python train.py --train_examples=72500 --num_classes=[4, 32] --arch="vit" --mlp_ratio=4 --bias="all" --qk_norm=false --layer_scale_init=0.01 --parallel_block=false --patch_size=[4, 4] --pooling="mean" --init="trunc_normal_002" --optimizer="adam_atan2" --lr=0.0018 --beta1=0.9 --steps=40000
Rows from block 4, named by matrix and row number. Rows with one number belong to one attention dimension. Each number is 128 + 32 x the weight over its row's rms, rounded and kept within 0 to 255. All counts start at 0. After the name is the row's rms in percent of the matrix's.
# v: attention value (model.blocks.4.attn.v.weight, 96x128), inputs 0-127
# proj: attention output (model.blocks.4.attn.proj.weight, 128x96, transposed), outputs 0-127
v.10 071 [146 172 132  72 126  47 141 108  82  78  81 111  92 172 145 151 109 123  77 103 170 169 148 143  96  89 124 162  47 138 160 118 195 109 137 144 117 143 166 115  81 133 168 125 158 135 149  99 123 112 123 137  77  81 130 212 149 102  73  76 140 134 113 177 124  66 127  88 136 154 117 108  99  83  89 142 123 111 154 143 149  85 168  80 125 128  92 120 196 158 125  77 119 131 117 153 117 125  98  94  85 168 135 117  86 112 116 118 132 125  82 127 157 115 167 133  64 130 146 104 164 107 147 125 119 166 120  82]
v.11 112 [123 171 112 167 156  61 133 170 184  71 122 126 114  85 173 145 138 121 113 119 130 135  85 117 119  68  88 189 125 105 129 171 129  83  78 142 154 132 154 122 150 132 158 132 121 108 119 108 111 115  88 130 110 136  73 169 136 106 111 136 142 140 141 230 102 141  85 106 133 127 114 149 196 154  97  96 138 133 148 104  98 108 146 137 155 145 126 139 162 167  74 110 144 168 187 128 102 103  91 129 106 171  99 109  98 124 155 115 164 142 139 112  92 101 154 152 105  15 120  49  79 134 203 115 112 139 111 123]
v.12 075 [135 162 139  65 142  78 165  87  82 113 104 134  75 159 136 138 104  80  68  77 162 169 170 112  88 136 118 137  47 142 216 108 205 159 137 122 144 134 161  92  85 131 160 115 166 126 150 114 118 121 170 142 104  88 139 152 103  83  61  93 128 142  95 135 131  70 131  98 138 151 160 116  83 101 155 157 119 117 104 157 138  97 182  70 118 125 103 127 212 114 136 100  85 147 142 130 137 133 111 148  77 157 181 129 122 119 111 137 147 127  93 125 156 129 161 122 109 158 131 140 193 111  93 115 114 155 149  75]
v.13 066 [ 98 162 146  84 166 167 131 119 104 144 151 104 141 130 118 106  52  89 109  90 113 147 132  53 129 179 130 109 141 118 207 103 112 137 146 116 127 117 114 103 124 112 130 113 172 130 107 151 119 119 150 149 107  91 104  89  94 141  97 134  41  65 189  62 195 135  99  79 163  56 158 133 145  95 148 153 135  95 155 109 155 166 155 151 117 102  78 125 106 147 158  72 114  98 140 206 187 198 135 139 101 140 178 143 141 119 151 157 119 114 118 139 132 113  98  99 143 175 129 130 129 131  88 162 103 101 173 124]
v.14 168 [ 96 109 114 156 111 217  81 154 151 182 150  97 167 131  93 127 121 129 173 173  58 149 116  90 148 170 165  91 204 120 122 124  61 111 142 115 103 127  82 109 165 124  64 125 106 122 127 132 127 113 123 117 149 124  98  60 103 164 122 178 103 131 150  36 173 203 132 124 121  64 136 117 141 130 125 114 112 120 156 111 117 199 127 167 124  85 144 112  55 147 141 134 137 107 112 136 131 138 176 139 117  77 139 171 160 156 128 112 122 118 166 127 140 101  80 108 149 140 111 147 106 141  92 150 141 144 126 199]
v.15 111 [147 175 143 127 158  33 167 139 134  61 120 145  86 101 182 129 141  94  92  78 184 136 118 139 104  76  79 181  77 128 159 148 166 121  88 147 161 123 174 111 109 126 178 124 140 111 127 105 117 134 118 131 102 130 124 181 133  97 118  94 166 139 133 230  87  86  93 107 136 178 119 149 162 146 130 140 139 132 105 142 130  69 145 115 153 163 128 138 195 140 101 117 134 164 178 112 136 129  82 136 136 197 125 106  95 112 146 152 157 145 110 113  98 141 177 157  98  77 127  72 134 125 185 105 109 129 131  68]
v.16 071 [101 108 122 159  87 176  84 149 159 161 121 125 194 146  97 142 110 213 151 173  88  86 109 151 189 137 160 108 193 146  42 128  62 123 137 106 104 132 114 199 147 134 110 143 132 126 131 146 131 110 105 120 134 130 124 133 186 160 176 158  96  72 142  93 162 159 148 144 124  83 109 145 153 104 100 105 144 127 207  95 116 191  97 149 124 121 113 134  46 125 123 118 141  78  82 171 113 132 122  95 157  86  86 107 134 116 132  85  92 122 146 136 139 105  94 131 125 139 144 123  69 139 125 159 119 116  89 186]
v.17 090 [165 138 122 113 136  39 137 134 113  56  79 154  91 121 162 123 150 124  83 116 178 137 130 171  98  62  99 179  64 119 144 148 161  88  97 138 127 127 176 118 108 139 166 135 126 129 128 102 126 129 111 124 104 125 142 201 159 108 118  87 184 168 114 234  85  61 119 117 128 179 101 122 125 137  99 137 129 128 118 134 151  57 137  92 129 156 119 120 191 149 106 104 135 131 132 126 109 100  90  93 128 185 109 103  89 104 130 144 140 130  98 117 115 142 183 146  73  94 144  94 144 124 195 129 127 144 111  63]
v.18 145 [ 89 124  98 169 127 226  98 175 158 162 173  72 180 133 116 125 131 117 155 171  78 155 121  79 164 167 148  88 202 113 122 105  54  98 132 110 115 128 106  92 178 121  72 118 105 132 118 133 126 121  99 127 162 127  83  72  85 164 117 185 114 128 139  55 173 190 136 107 125  56 120 130 157 143 122 115 120 119 154  89 110 188 135 177 124 100 135 122  58 145 142 117 137 118 145 140 142 134 159 131 122  80 135 162 161 143 137 125 117 115 171 134 131 103  82 114 151 140  97 131 101 158 108 129 136 141 132 207]
v.19 118 [102 116 169  82 119 187 129  86  89 192 142 132 123 170  91 117  88 120 147 108 121 124 162 106 123 200 165  75 137 154 138  97 141 190 173 131 110 138 104 126 115 115 105 127 150 131 142 146 132 143 180 132 123 109 155  66 101 134 128 135  68  97 126  27 166 141 137 135 131 113 180 115  72  83 175 148 126 120 135 146 146 171 131 115 100 108 123 125 107  97 185 131 105  80  90 135 164 181 160 166 122  88 172 149 158 133 121 123 120 114 126 146 153 145  91 100 167 221 132 177 158 118  33 131 129 119 155 128]
v.20 111 [159 152 132 107 142  37 155 125 108  59  97 150  94 133 169 142 138 126  76  98 180 132 132 182 109  69  88 177  58 132 148 135 168 115 104 132 137 123 181 137 100 132 178 133 144 117 132 105 120 128 115 128  96 126 143 214 162 100 112  78 169 139 112 231  95  60 116 120 131 178 110 136 128 131 102 144 134 129 119 136 137  68 142  89 140 163 112 124 192 139 103 101 124 136 143 142 118 110  81 109 134 188 122  95  88 101 129 134 132 134  89 114 119 146 180 163  82 103 139  88 143 123 184 117 117 138 115  63]
v.21 105 [162  94 153  88 100  75 151  77  73 140  78 180  56 127 113  97 131 128 110 111 157 136 141 141  74 128 128 108  63 119 148 139 181 179 137 132 125 115 139 120  82 154 140 134 107 122 137 120 125 145 176  91 143 157 153 107 141  94 123 106 143 205  68 138 106  85 138 150 102 181 152  92  53 137 181 131  97 150  81 154 154  74 140  74 114 130 151 120 188  90 141 176 100 143 100  55 103 109 132 146 100 128 118 127 146 139  85 138 145 130  85 107 140 153 155 114 150 169 146 177 187 104  97 140 158 163 125  70]
v.22 081 [111 115 124 202 129 156 108 183 197 144 175 146 176  81 142 139 150 154 172 155 100  64  93 130 184 124 128 142 205 120  51 158  57 113 107 123 133 125 119 164 166 127 111 136  96 123 105 153 136 121  93 134 152 168 105 102 134 151 200 163 122  95 150 135 103 187 121 154 130 113 106 158 175 153 107  93 158 153 130 101  95 159  83 176 149 146 148 145  58 112 118 159 159 127 143 122 133 121 124 131 188 111  91 100 134 133 161 130 129 141 166 122  70 130  99 137 151  70 112 113  61 145 163 107 129  74 122 176]
v.23 182 [ 94 111 117 155 111 219  85 158 154 179 152  94 167 133  95 129 120 125 178 171  56 147 117  95 149 173 163  93 205 123 118 123  65 115 143 115 104 127  80 111 170 122  67 123 107 119 126 130 126 114 122 120 146 127  95  60 105 162 124 178 101 123 152  36 173 206 132 121 124  65 138 120 143 129 125 113 116 116 157 110 112 196 126 172 127  87 144 113  55 150 142 132 137 107 116 140 133 140 176 142 118  77 137 169 158 157 132 109 117 120 168 131 139 101  78 112 150 135 112 142 106 140  93 144 135 143 131 201]
v.24 136 [155 157 146  98 144  35 167 102  99  69 105 160  84 133 169 143 125 120  86  79 192 119 139 173 103  84  87 168  55 142 144 140 187 139 112 144 146 129 172 145  93 129 190 131 158 126 134 111 121 137 137 134  98 124 154 203 157  92 120  75 156 121 116 219  96  54 118 124 137 187 121 144 121 121 130 143 143 129 107 145 136  69 138  92 136 167 111 136 200 124 113 113 122 139 142 133 128 127  80 121 138 184 126  95  90  99 134 143 136 139  90 122 122 154 178 159  98 109 141  97 152 117 164 108 106 122 129  54]
v.25 078 [163 146 121  58 130  86 150  76  60  96  76 106  89 172 120 123 122 109  70 117 158 189 162 142  81 119 123 127  49 127 196 101 202 127 145 131 121 131 143  97  81 132 151 116 159 132 150  91 121 128 146 119  99  93 148 182 136 104  51  86 146 157 114 140 144  59 141 102 123 141 134  96  81 108 123 163 100 103 125 152 154  93 172  77 115 110 100 111 195 153 122 100 100 137 114 139 109 115 123 112  71 157 150 151 107 120  97 129 124 125  85 123 184 126 159 126  93 165 143 134 192 110 118 141 131 186 133  76]
v.26 095 [119  91  84 194 105 188  83 160 171 148 150  91 191 116 106 136 154 179 173 195  70 115 104 127 173 128 149 104 197 112  56 132  67  89 126 116 110 137  90 145 171 131  85 132  97 134 124 143 136 121  82 120 162 154  98 107 129 163 153 171 135 124 141 107 140 188 150 150 118  76  94 126 174 153  92  90 124 133 163  91 103 171  98 173 133 111 147 126  48 145 107 156 154 132 122 126  97 101 150 102 143  81  82 145 134 145 127 101 112 124 168 136 139  97  88 118 144  94 109 132  76 143 145 138 143 130 103 210]
v.27 147 [109  91 146  88 113 186 118  80  89 188 109 133 121 162  65  84 107 131 142 139 107 128 154 119 113 187 182  75 143 133 148  91 133 167 161 118 110 126  92 132 127 131  96 126 138 127 154 142 138 133 182 125 147 125 161  60 121 132 138 155  96 131 120  38 155 142 147 127 121 110 173  98  58 112 189 147 110 121 135 144 153 159 113  97  82  96 129 120 116 107 162 132 100  96  74 116 129 145 169 136  91  75 150 149 177 136 104 113 124 112 140 143 164 126  99  86 160 223 155 206 151 117  40 175 142 126 139 134]
v.28 158 [126 133  74 200 148 156 114 206 188 109 166  83 186  95 145 125 168 129 140 172 100 136  94  99 177 114 110 144 190  90  92 138  58  57  91 103 146 121 124  96 175 123  88 124 102 132 101 135 129 111  72 131 148 137  78 126  94 160 141 162 148 136 148 150 120 174 114 116 125  83  82 144 209 167  83 114 129 132 133  86 109 144 123 173 140 125 135 139  81 162 104 127 155 162 173 117 116 101 128 105 137 124  82 143 139 131 147 127 133 130 172 120 100 100 111 121 132  59  97  83  67 148 181 124 141 125 124 192]
v.29 111 [115  81 118 132  89 206  83 113 120 196 123 112 151 143  68 117 123 148 161 180  71 141 136 106 129 172 180  71 162 120 117 111 106 140 165 117  93 128  88 124 142 134  74 127 100 117 133 139 135 125 142 111 167 137 123  62 118 153 121 167 109 164 100  34 157 173 165 151 107  85 148  88  94 131 136 110  96 132 140 132 124 168 120 129 106  81 153 109  76 120 145 161 111 107  81 105 104 114 184 133 107  61 135 172 169 155  98 108 115 111 142 136 167 112  86 105 164 179 114 191 143 133  63 149 163 154 116 180]
v.30 064 [ 96 102 129 171 118 190  92 156 175 170 154 154 180 105 106 111 108 166 169 147  97  63 104 132 177 158 152 109 204 130  72 143  45 130 124 109 120 122 103 173 172 127 104 146 106 125 106 170 137 123 120 126 155 158 123  83 137 166 201 167  86  78 153  86 141 175 128 158 130  89 125 142 168 135 128 104 155 137 159  95 134 184  72 162 119 129 136 136  40 110 141 144 143  81 104 166 142 152 135 121 180  90 106 107 153 118 152 118 109 122 163 141  97 130  85 123 160 132 135 134  66 142 118 145 119  67 125 176]
v.31 087 [155 152 142  55 125  58 143  93  72  90  68 145  83 164 131 130 112 120  65  98 173 154 154 154  85 106 130 149  46 137 174 119 192 138 131 132 121 132 167 119  73 140 174 125 160 136 154 106 122 118 148 132  92  97 156 187 160  92  88  77 146 141 106 165 120  53 137 102 131 167 136 108  74  94 122 158 125 113 133 152 157  81 157  68 111 131  99 118 199 136 127  85 106 119 108 141 118 118 104 107  90 165 147 115 100 108 103 133 134 125  78 124 157 131 176 130  79 157 151 131 182 112 132 140 118 155 120  59]
v.32 103 [123  89  87 198 110 185  85 176 175 146 155 107 191 107 114 136 157 171 171 196  73 108 101 130 170 124 150 116 207 107  57 135  53  81 122 118 111 133  92 141 169 129  84 134  87 129 111 142 143 122  79 118 162 153 109 104 133 172 162 165 147 133 139 108 122 187 143 156 112  92  93 125 168 156  85  95 126 143 142  90 107 170  90 175 131 118 149 123  44 133 119 160 161 123 115 119 103  99 149 105 159  90  90 141 131 147 134 113 112 126 162 127 118 109  94 125 134  85 108 121  80 144 156 132 151 118 102 202]
v.33 135 [147 161 135 130 146  40 157 141 130  61 116 150 104 114 188 156 136 130  96  89 188 113 120 163 126  66  89 184  88 142 114 144 157 117  95 148 147 130 165 149 106 129 186 132 145 140 131 112 126 135 105 141  95 129 137 203 160 105 134  81 174 118 133 235  89  81 107 124 135 176 102 156 151 128 104 133 146 132 122 127 123  79 128 117 147 178 120 143 181 120  99 106 140 147 151 134 130 123  73 115 148 186 113  81  83 106 140 137 141 143  99 112  95 142 183 158  79  71 140  73 125 123 199 104 104 113 112  78]
v.34 140 [ 96 111 102 173 118 218  93 164 171 178 164  89 177 115  99 117 130 133 171 175  64 131 109  78 157 166 160  96 210 110 109 123  62 110 136 112 119 127  85 117 168 122  74 120 104 132 119 148 136 118 113 127 162 132  93  60 102 162 138 183  98 119 154  48 162 203 136 126 123  64 131 126 153 141 125 108 123 127 145 104 111 192 117 174 125  92 140 126  51 137 137 138 138 127 124 126 131 130 169 132 126  79 128 156 160 153 130 117 119 121 168 134 128 106  78 102 158 127 113 150  93 144 109 142 139 124 133 206]
v.35 162 [141 139 115 179 142 116 137 179 153  95 192 125 156 121 213 212 150 118 117 122 151 125 136 135 167 103  75 159 126 137  93 148 100  92 117 139 131 138 180 116 129 120 140 132 112 126  92 121 117 142  73 130 122 127 109 179  87 140 109 103 158 114 106 177 113 115 134 163 134 138  81 163 192 136  49 106 154 138 102  99  96 124 153 156 171 163 129 139 109 119 126 137 153 124 181 149 153 127  98 142 199 154 132 116  90 113 163 150 116 134 120 122  96 150 140 182 116  56  58  48 111 162 189  37 129 120 127 150]
v.36 079 [ 99 120 129 197 147 188 122 177 192 169 179 132 159  76 119 113 138 122 176 136 102  86  95 103 170 149 136 118 213 122 104 139  50 135 103 115 151 116  98 142 178 120  89 131 107 121 111 162 132 135 123 134 170 165 106  55 104 149 194 179 101 105 160  99 127 202 102 139 131  92 140 160 187 174 163 114 145 144 119 110 108 172  88 172 138 133 159 145  66 111 130 157 143 134 150 111 151 142 139 154 161 103 113 123 167 138 153 134 135 133 179 130  81 126  85 124 174 109 117 128  65 145 121 127 126  80 142 182]
proj.10 058 [142   2 108 128 130 177 133 101 120 136 196 155 143 131 125 130 149 119 156 124 131   0 120  94 125 129 137 143 119 147 117  79 129 116 115 119 135 133 135 135 123 127 138 100  78 109 135 255 158 125 121  23 127 125 132 128 129 130 154 106 133 149 125 123  77  93 112 144  94 129 118 118  94 122 134 154 112 193 129 134 122 138 123 131 132 126 126 117 134 131 114 142 125 119 118 122 131 131 128 124 136 143 149 161 134 147 142 156 134 185 120 128 151 135 154 130 120 132 137 221 134 128 124 136 142  57 111 113]
proj.11 083 [127  75 116 118 134 153 121  69 127 129 148  99 120 133 114 129 117 130 136 122 125 160 137 148 133 127 255 111 110 116 125 120 134 127 132 128 129 150 119 137 134 141 127 206  96 117 121 249 178 137 120 163 133 137 125 116 127 129 156 120 133  95 142 135 174 128 121 131  15 127 134 135 120 122 121 100  88 213 138 139 136 133 134 132 115 126 133 133 132 132 137 137 126 125 138  98 140 133 114 232 126 135 118 193 131 137 133 140 126  66 137 111 174 115 128 125 133 136 113 183 149 116 118 120 215  86 131 137]
proj.12 063 [146  80 121 117 140 155 140 136 119 125 147 128 130 118 130 128 145 134 130  95 135  18 116 109 114 119  52 133 115 143 121  66 119 110 128 127 126 137 113 120 122  94 131 162 102 115 108 245 207 135 111   0 127 128 117 130 135 144 122 115 124 142 155 127  37 142 130 135  80 125 116 139 129 119 121 182  64 208 127 125 131 146 135 123 128 103 134 125 125 120 135 130 110 132 113 116 124 137 130 131 133 140 126 165 128 132 121 129 141 244 130 132 150 136 123 135 132 130 169 216 115 115 134 127 145  69 107 134]
proj.13 069 [144  52  99 108 136 166 117 159 113 148 142 127 140 135 117 142 126 102 125 113 124  86 118 171 112 128  71 127 119 130 128 141 110 119 134 123 107 135 130 112 123  71 136 131  71 131 134  96 197  72 114  95 111 131 137 128 121 128  89 101 141 255  29 138   6 146 130 126 104 151 132 118 122 109 121  82  93 107 149 126 126 161 128 112 132 137 132 108 130 118 115 119 104 130 128 136 134 141 156  75 109 141 133 173 140 102 135 141 141 207 134 120 144 119 140 114 112 125 191 172  60 118 131 144 194 145 132 137]
proj.14 141 [131  73 111 131 126 192 120  88 122 139 119 239 135 128 126 126 130 130 133 125 127  82 119 255 128 127 145 129 117 126 121 154 126 123 122 127 123 129 114 126 125 127 131  71  67 126 130  67 195 137 126  15 123 138 131 126 131 134 152 126 122  91 133 135  65  94 125 122 134 125 121 119 121 123 127  90 166  65 137 132 128 124 125 130 120 118 137 122 141 131 128 128 121 116 136 129 135 126 131 110 132 122 132 195 121 131 139 131 116 179 132 133 102 126 131 128 126 127 192  45 156 130 125 151  37  89 126 142]
proj.15 077 [120 120 123 127 135 137 128 103 119 136 113  80 119 126 123 124 126 124 126 114 124 100 119  55 128 135 201 127 118 111 119  72 123 131 140 129 126 136  97 126 118 153 121 254 150 130 122 255 187 127 124 227 132 129 115 113 114 122 138 139 114 116 131 132 147 134 137 131  50 130 118 138 116 121 122 113  63 210 132 135 131 124 130 116 129 114 140 140 124 125 141 128 121 135 145 113 118 124 139 181 120 128 117 148 121 121 132 114 111 124 139 119 205 108 113 130 121 116 115 252 129 112 127 134 220 105 140 160]
proj.16 066 [115 132 137 136 125 164 135 143 142 115 172 119 136 137 127 123 138 129 141 163 109 228 134 131 117 125 153 125 138 131 136 200 133 132 125 143 116 137 145 132 130 128 135  49  80 124 139   5  21  94 139 181 109 123 133 130 131 122 126 128 131 205  86 127 154 100 105 114 228 144 155 121 113 125 121  96 193  57 119 128 111 113 116 124 137 154 119 129 134 119 114 147 145 122 111 145 142 118 132 113 139 129 147  90 122 140 140 143 131  16  97 130  35 125 136 132 126 138  80  66 119 139 125 122 143 164 137 122]
proj.17 053 [123 116 134 147 136  79 144  62 124 120 190 115 128 129 128 124 105 118 143 162 142  56 124  29 165 127 200 123 137 108 134  67 126 170 107 135 148 131 104 129 130 214 125 136 138 130 137 255  97 173 153 140 101 139 139 138 134 117 153 124 110  33 124 133 179  82 122 115  87 124 117 106 152 115 132  92 105 111 137 111 125 103 139 140 116  87 130 137 109 131 120 114 142 119 132 151 109 133 114 184 105 123 129  87 131 126 130 144 136 100 141 124 123 127 150 113 129 138 142 160 179 137 121 147 164 129 133 128]
proj.18 127 [139  60 120 129 135 134 107  45 123 143  77 241 133 132 121 124 125 135 123 123 123  63  98 255 135 122 198 129 136 130 127 191 114 139 131 131 117 123 106 129 127 139 127 108  85 114 108  82 217 130 113  43  96 141 127 114 145 115 147 113 121 114 175 124  88  85 150 124  92 110 114 122 139 106 132  72 135 132 140 123 130 118 125 122 113 106 129 137 125 127 126 137 124 131 137 108 131 116 125 113 114 151 111 233 114 142 126 131 109 172 137 127 145 123 126 120 130 122 192 113 156 113 134 120 104  65 121 137]
proj.19 085 [130 151 130 109 120 170 122 187 108 125  99 122 134 128 131 134 156 116 138 112 118 146 120 145 119 115   0 136 112 143 126 117 119 113 132 118 108 125 139 131 132  63 120  39 121 130 125  11 142 100 114  62 147 131 126 118 119 146  90 129 105 216  92 126  10 163 121 137 212 145 132 136 117 152 120 188 134  71 112 140 133 147 121 108 128 135 143 111 123 132 128 120 118 125 116 137 128 121 148  85 139 118 126 110 134 119 131 113 110 234 117 126 134 150 121 137 128 105 143 114 121 122 129 128  79 132  99 116]
proj.20 064 [123 133 138 147 121 125 140  87 113 107 175  86 135 123 135 124 107 124 145 146 137  77 145   0 146 136 209 130 130 115 118  96 128 148 111 138 121 140 114 140 134 205 122 174 129 123 133 255 101 145 139 156  85 139 132 137 142 120 170 124 124 128 142 125 172  80 122 114 110 130 130 120 132 110 108 103 117 158 133 122 125 112 120 129 121 121 138 146 117 133 122 126 142 125 132 129 139 144 104 204 112 120 139  84 119 140 131 157 137  95 134 119 114 118 146 114 117 137 112 222 154 129 108 134 186  97 128 144]
proj.21 094 [115 186 147 125 126 129 153 143 127 122 186  65 121 112 138 141 130 136 117 132 137 110 111  84 139 111  28 135 121 128 132  23 128 133 131 115 126 119 116 118 123  80 119 115 214 130 117 194 112 157 121  88 161 130 106 129 130 139 116 149 130   0 153 134 130 169 131 137 138 133 122 136 144 146 127 214  78 136 127 134 133 122 128 136 121 129 115 135 116 134 136 141 133 147 135 134 110 125 131 152 135 122 124  69 117 108 109 108 120 195 128 123  87 137 132 134 139 118 104  66 166 128 118 124  47  97 110 128]
proj.22 084 [120 225 127 136 126  94 120 125 148 112  46  86 129 122 129 125 117 125 124 137 115 255 147 133 129 125 207 124 131 119 132 205 129 132 126 128 136 123 120 123 134 149 121 140 171 133 129   4  55 127 127 255 105 129 122 123 124 116 132 136 125 157 141 127 161 139 131 130 168 117 133 132 135 132 131  89 170 108 118 132 126 118 126 129 133 130 131 137 129 121 129 120 143 125 128 128 129 127 128 143 135 121 125 136 124 128 127 121 131   1 121 125 137 127 117 137 122 131  93  92 124 131 124 118 145 209 138 125]
proj.23 155 [130  72 108 125 129 188 110  89 121 134 108 246 136 129 128 125 126 129 131 124 123  87 121 255 130 125 151 126 120 121 118 172 130 119 120 130 125 124 116 126 129 125 122  80  65 130 130  60 206 129 126  25 128 134 134 129 127 135 154 122 133 123 131 132  56  97 123 118 132 132 121 128 115 128 125  93 172  64 136 130 128 123 123 123 124 124 133 120 144 134 127 121 120 118 131 134 134 125 126 108 133 122 133 201 128 129 140 137 122 170 131 133 107 127 131 126 121 120 201  59 144 128 126 161  52  80 129 143]
proj.24 094 [124 164 135 136 131 120 129 163 125 122 145  24 133 138 138 123 128 127 133 124 119 145 131   0 115 131 123 122 134 123 133  83 130 124 129 136 126 131 141 136 124 147 116 206 151 128 131 252  88 113 131 214 123 132 131 121 121 133 140 134 128 207 109 133 162 130 135 132 118 137 134 127 115 126 128 155  97 173 122 121 125 131 135 117 132 147 119 128 125 128 128 124 138 128 130 144 124 123 131 165 131 124 133  66 134 125 127 129 123  95 123 129 132 130 123 119 125 129  81 246 109 127 120 135 228 142 131 137]
proj.25 079 [132  23 131 126 126 153 139 117 109 145 205 185 127 126 127 131 143 122 135 131 141   0 123 111 121 132  66 129 126 132 131  67 128 120 126 130 119 129 134 136 128 117 123 129  85 124 130 255 193 123 128   0 149 128 141 136 135 128 142 111 126 102 119 130 111 113 124 130  95 137 120 120 117 133 128 157  89 168 136 118 129 130 125 131 126 131 128 130 123 140 125 137 124 120 133 127 138 128 122 112 126 139 139 133 129 127 134 151 130 222 139 136 121 129 144 122 129 130 163 169 126 124 128 135  94  41 123 119]
proj.26 062 [118  99 133 147 116  79 131 112 134 146 121 181 120 145 139 133  94 131 117 173 127 200 130 201 140 144 247 126 155 137 131 208 140 129 129 132 135 123 144 133 137 153 130  97  92 130 137  52  75 144 141 175 126 122 129 146 118  91 162 136 128  76 179 129 255  87 118 116 124 127 116 113 123 131 125  95 182 136 125 113 127 114 129 141 134 141 112 151 142 153 132 141 147 112 128 128 151 132 103 116 121 143 133 140 127 141 128 146 140  16 134 125  69 114 137 122 127 141  95  17 122 145 128 109  93 130 152 101]
proj.27 121 [133 125 138 121 129 135 139 172 131 127 185 145 126 120 138 128 147 134 120 122 131 107 116 147 130 116   0 128 129 126 134 156 134 142 123 122 139 123 127 131 125  57 133  50 107 137 127  47 117 121 129  37 148 124 130 132 127 143  61 133 109 115  66 130  57 161 128 136 184 126 129 123 143 133 135 165 138  38 119 123 125 122 132 143 129 123 123 126 120 130 131 129 118 134 126 150 120 127 134  68 128 130 116  74 125 112 119 120 118 218 128 132  70 143 132 126 129 116 140  36 150 129 132 134  65 148 126 110]
proj.28 128 [123  62 128 144 133  67 121  45 137 137  85 171 132 134 118 117 105 140 114 138 125 119 122 200 134 136 255 129 137 128 136 172 132 121 117 148 150 119 109 131 119 160 129 168 104 126 123 141 174 148 135 190 124 117 125 121 138  95 128 112 123  72 191 127 234  95 138 115  56 118 115 120 148 100 135  42 120 180 141 120 127 123 132 125 125 107 132 145 126 117 139 128 137 139 126  97 135 118 112 134 121 152 118 229 121 138 137 154 145  76 144 129 200 114 131 115 121 141 150 156 136 133 139 131 137 143 143 121]
proj.29 085 [112 148 151 139 121 142 165 123 122 130 160 191 119 118 137 129 128 138 132 137 149  92 118 212 138 124  66 141 134 122 129 123 132 142 116 122 135 115 111 120 134  92 135  37 132 128 127 100 140 167 132   0 110 144 132 147 131 141 151 130 120   0 183 117 101 143 115 129 148 123 120 130 127 133 118 179 144  99 128 136 129 121 131 136 128 116 120 138 120 141 133 134 130 138 120 101 124 129 112 114 124 127 125 116 125 126 122 118 141 196 125 117  60 138 134 138 134 123 164   0 160 127 128 126   0  74 108 116]
proj.30 069 [126 202 132 130 126 116 130 162 146 119 101  89 137 137 140 128 130 130 128 143 110 255 123 131 123 128 129 126 137 128 133 159 130 131 124 144 120 130 132 130 116 135 124  84 134 136 134   0  53 116 121 229 106 121 125 116 115 121 104 134 130 192  98 131 144 126 130 112 187 123 139 128 130 114 120  84 168  24 134 132 130 124 130 121 132 132 123 127 131 116 118 124 136 138 132 142 131 123 131 130 127 118 141  95 134 125 136 124 136  52 114 128  75 125 122 135 120 123 119  56 112 118 123 133 157 238 136 143]
proj.31 058 [136  43 124 130 130 164 143 119 123 135 238 131 146 131 145 135 142 126 141 124 142   0 119  58 136 123  39 132 114 151 128  65 127 125 122 125 140 143 130 128 139 120 121 100  99 119 126 255 131 137 126   3 135 128 141 129 139 139 133 104 132 137 103 129  58 113 118 132 142 149 115 119 125 127 122 157  86 152 135 133 128 121 129 123 126 122 143 127 132 134 119 131 105 120 117 138 125 131 122 117 127 135 144  95 124 128 130 144 134 196 115 132 118 133 132 122 117 129 147 181 131 128 127 152 140  84 131 126]
proj.32 081 [111 166 141 136 113  69 132  79 126 125  80 167 122 136 131 125  96 126 119 166 134 195 137 188 138 144 227 127 142 121 121 208 130 127 113 143 143 114 125 136 130 186 120  99 143 129 127  52  56 147 141 208  95 119 133 132 117 100 164 132 123  52 183 123 248  83 125 117 151 118 119 121 145 122 128  84 200 108 127 110 127 125 130 140 118 124 117 154 133 140 129 126 142 124 123 123 135 122 111 128 123 132 131 134 137 140 140 144 144  19 127 131 121 111 139 114 120 132 123  38 131 138 134 120  65 171 140 105]
proj.33 104 [120 153 111 133 133 102 112 122 133 119 118  56 138 130 119 113 122 121 133 131 111 169 141  14 116 129 189 126 124 127 124 145 124 117 134 140 136 130 143 129 133 190 124 206 148 124 132 205  57 109 128 252 139 118 125 124 124 123 143 139 127 183 110 129 204 117 123 127 124 132 130 126 116 127 134 100 150 177 128 125 125 131 118 126 145 131 129 131 133 125 127 125 134 123 123 144 127 119 130 153 131 126 129 102 125 138 147 140 123  16 116 137 191 120 118 124 112 126  59 244 104 137 131 135 238 157 144 135]
proj.34 103 [137  87 121 114 126 120 116  83 133 137  86 232 117 140 114 130 125 128 116 118 131 132 130 255 124 123 167 124 126 133 124 216 128 123 136 130 144 115 133 124 129 116 138 109  97 131 125   0 167 131 123 103 130 124 123 140 131 117 119 115 132 114 128 124  87 134 140 130 117 130 123 133 131 137 136  83 158 138 138 120 128 140 128 128 127 127 133 120 138 121 126 120 130 128 121 118 141 127 124  68 125 143 113 225 135 128 132 130 132 117 131 130 149 128 129 129 129 144 163  37 110 132 132 120  79 137 131 121]
proj.35 171 [124 202 130 136 132  99 123  86 122 124  12 108 133 130 114 132 127 132 135 128 114 179 137 125 134 135 255 134 124 135 129 100 119 117 139 141 116 122 130 120 140 205 123 163 157 108 114 152 142 153 120 167  92 137 121 122 127 129 213 125 131 158 255 119 198  73 136 124 103 119 129 125 126 124 127  97 121 191 127 141 135 137 124 103 120 118 130 119 125 135 127 132 129 127 121 103 131 119 123 206 123 127 129 175 129 142 136 124 127  89 137 119 193 135 113 143 135 135 140 217 132 125 134 121 136 105 121 147]
proj.36 065 [113 216 134 133 133 111 119 136 144 117  60  88 119 118 125 126 125 132 108 115 116 255 127 162 125 125 151 115 138 112 139 194 129 142 133 128 137 133 116 120 129 116 133 168 149 140 112   0 113 107 126 255 112 124 109 117 117 115  78 152 119 149 110 123 137 151 140 128 136 121 134 135 137 123 128  74 143  80 123 135 136 133 124 128 133 126 124 133 125 120 128 121 129 139 136 123 121 124 127 125 122 130 114 130 131 107 112  95 124  64 128 117 129 128 112 127 124 111 116  79 139 114 130 129 165 201 137 153]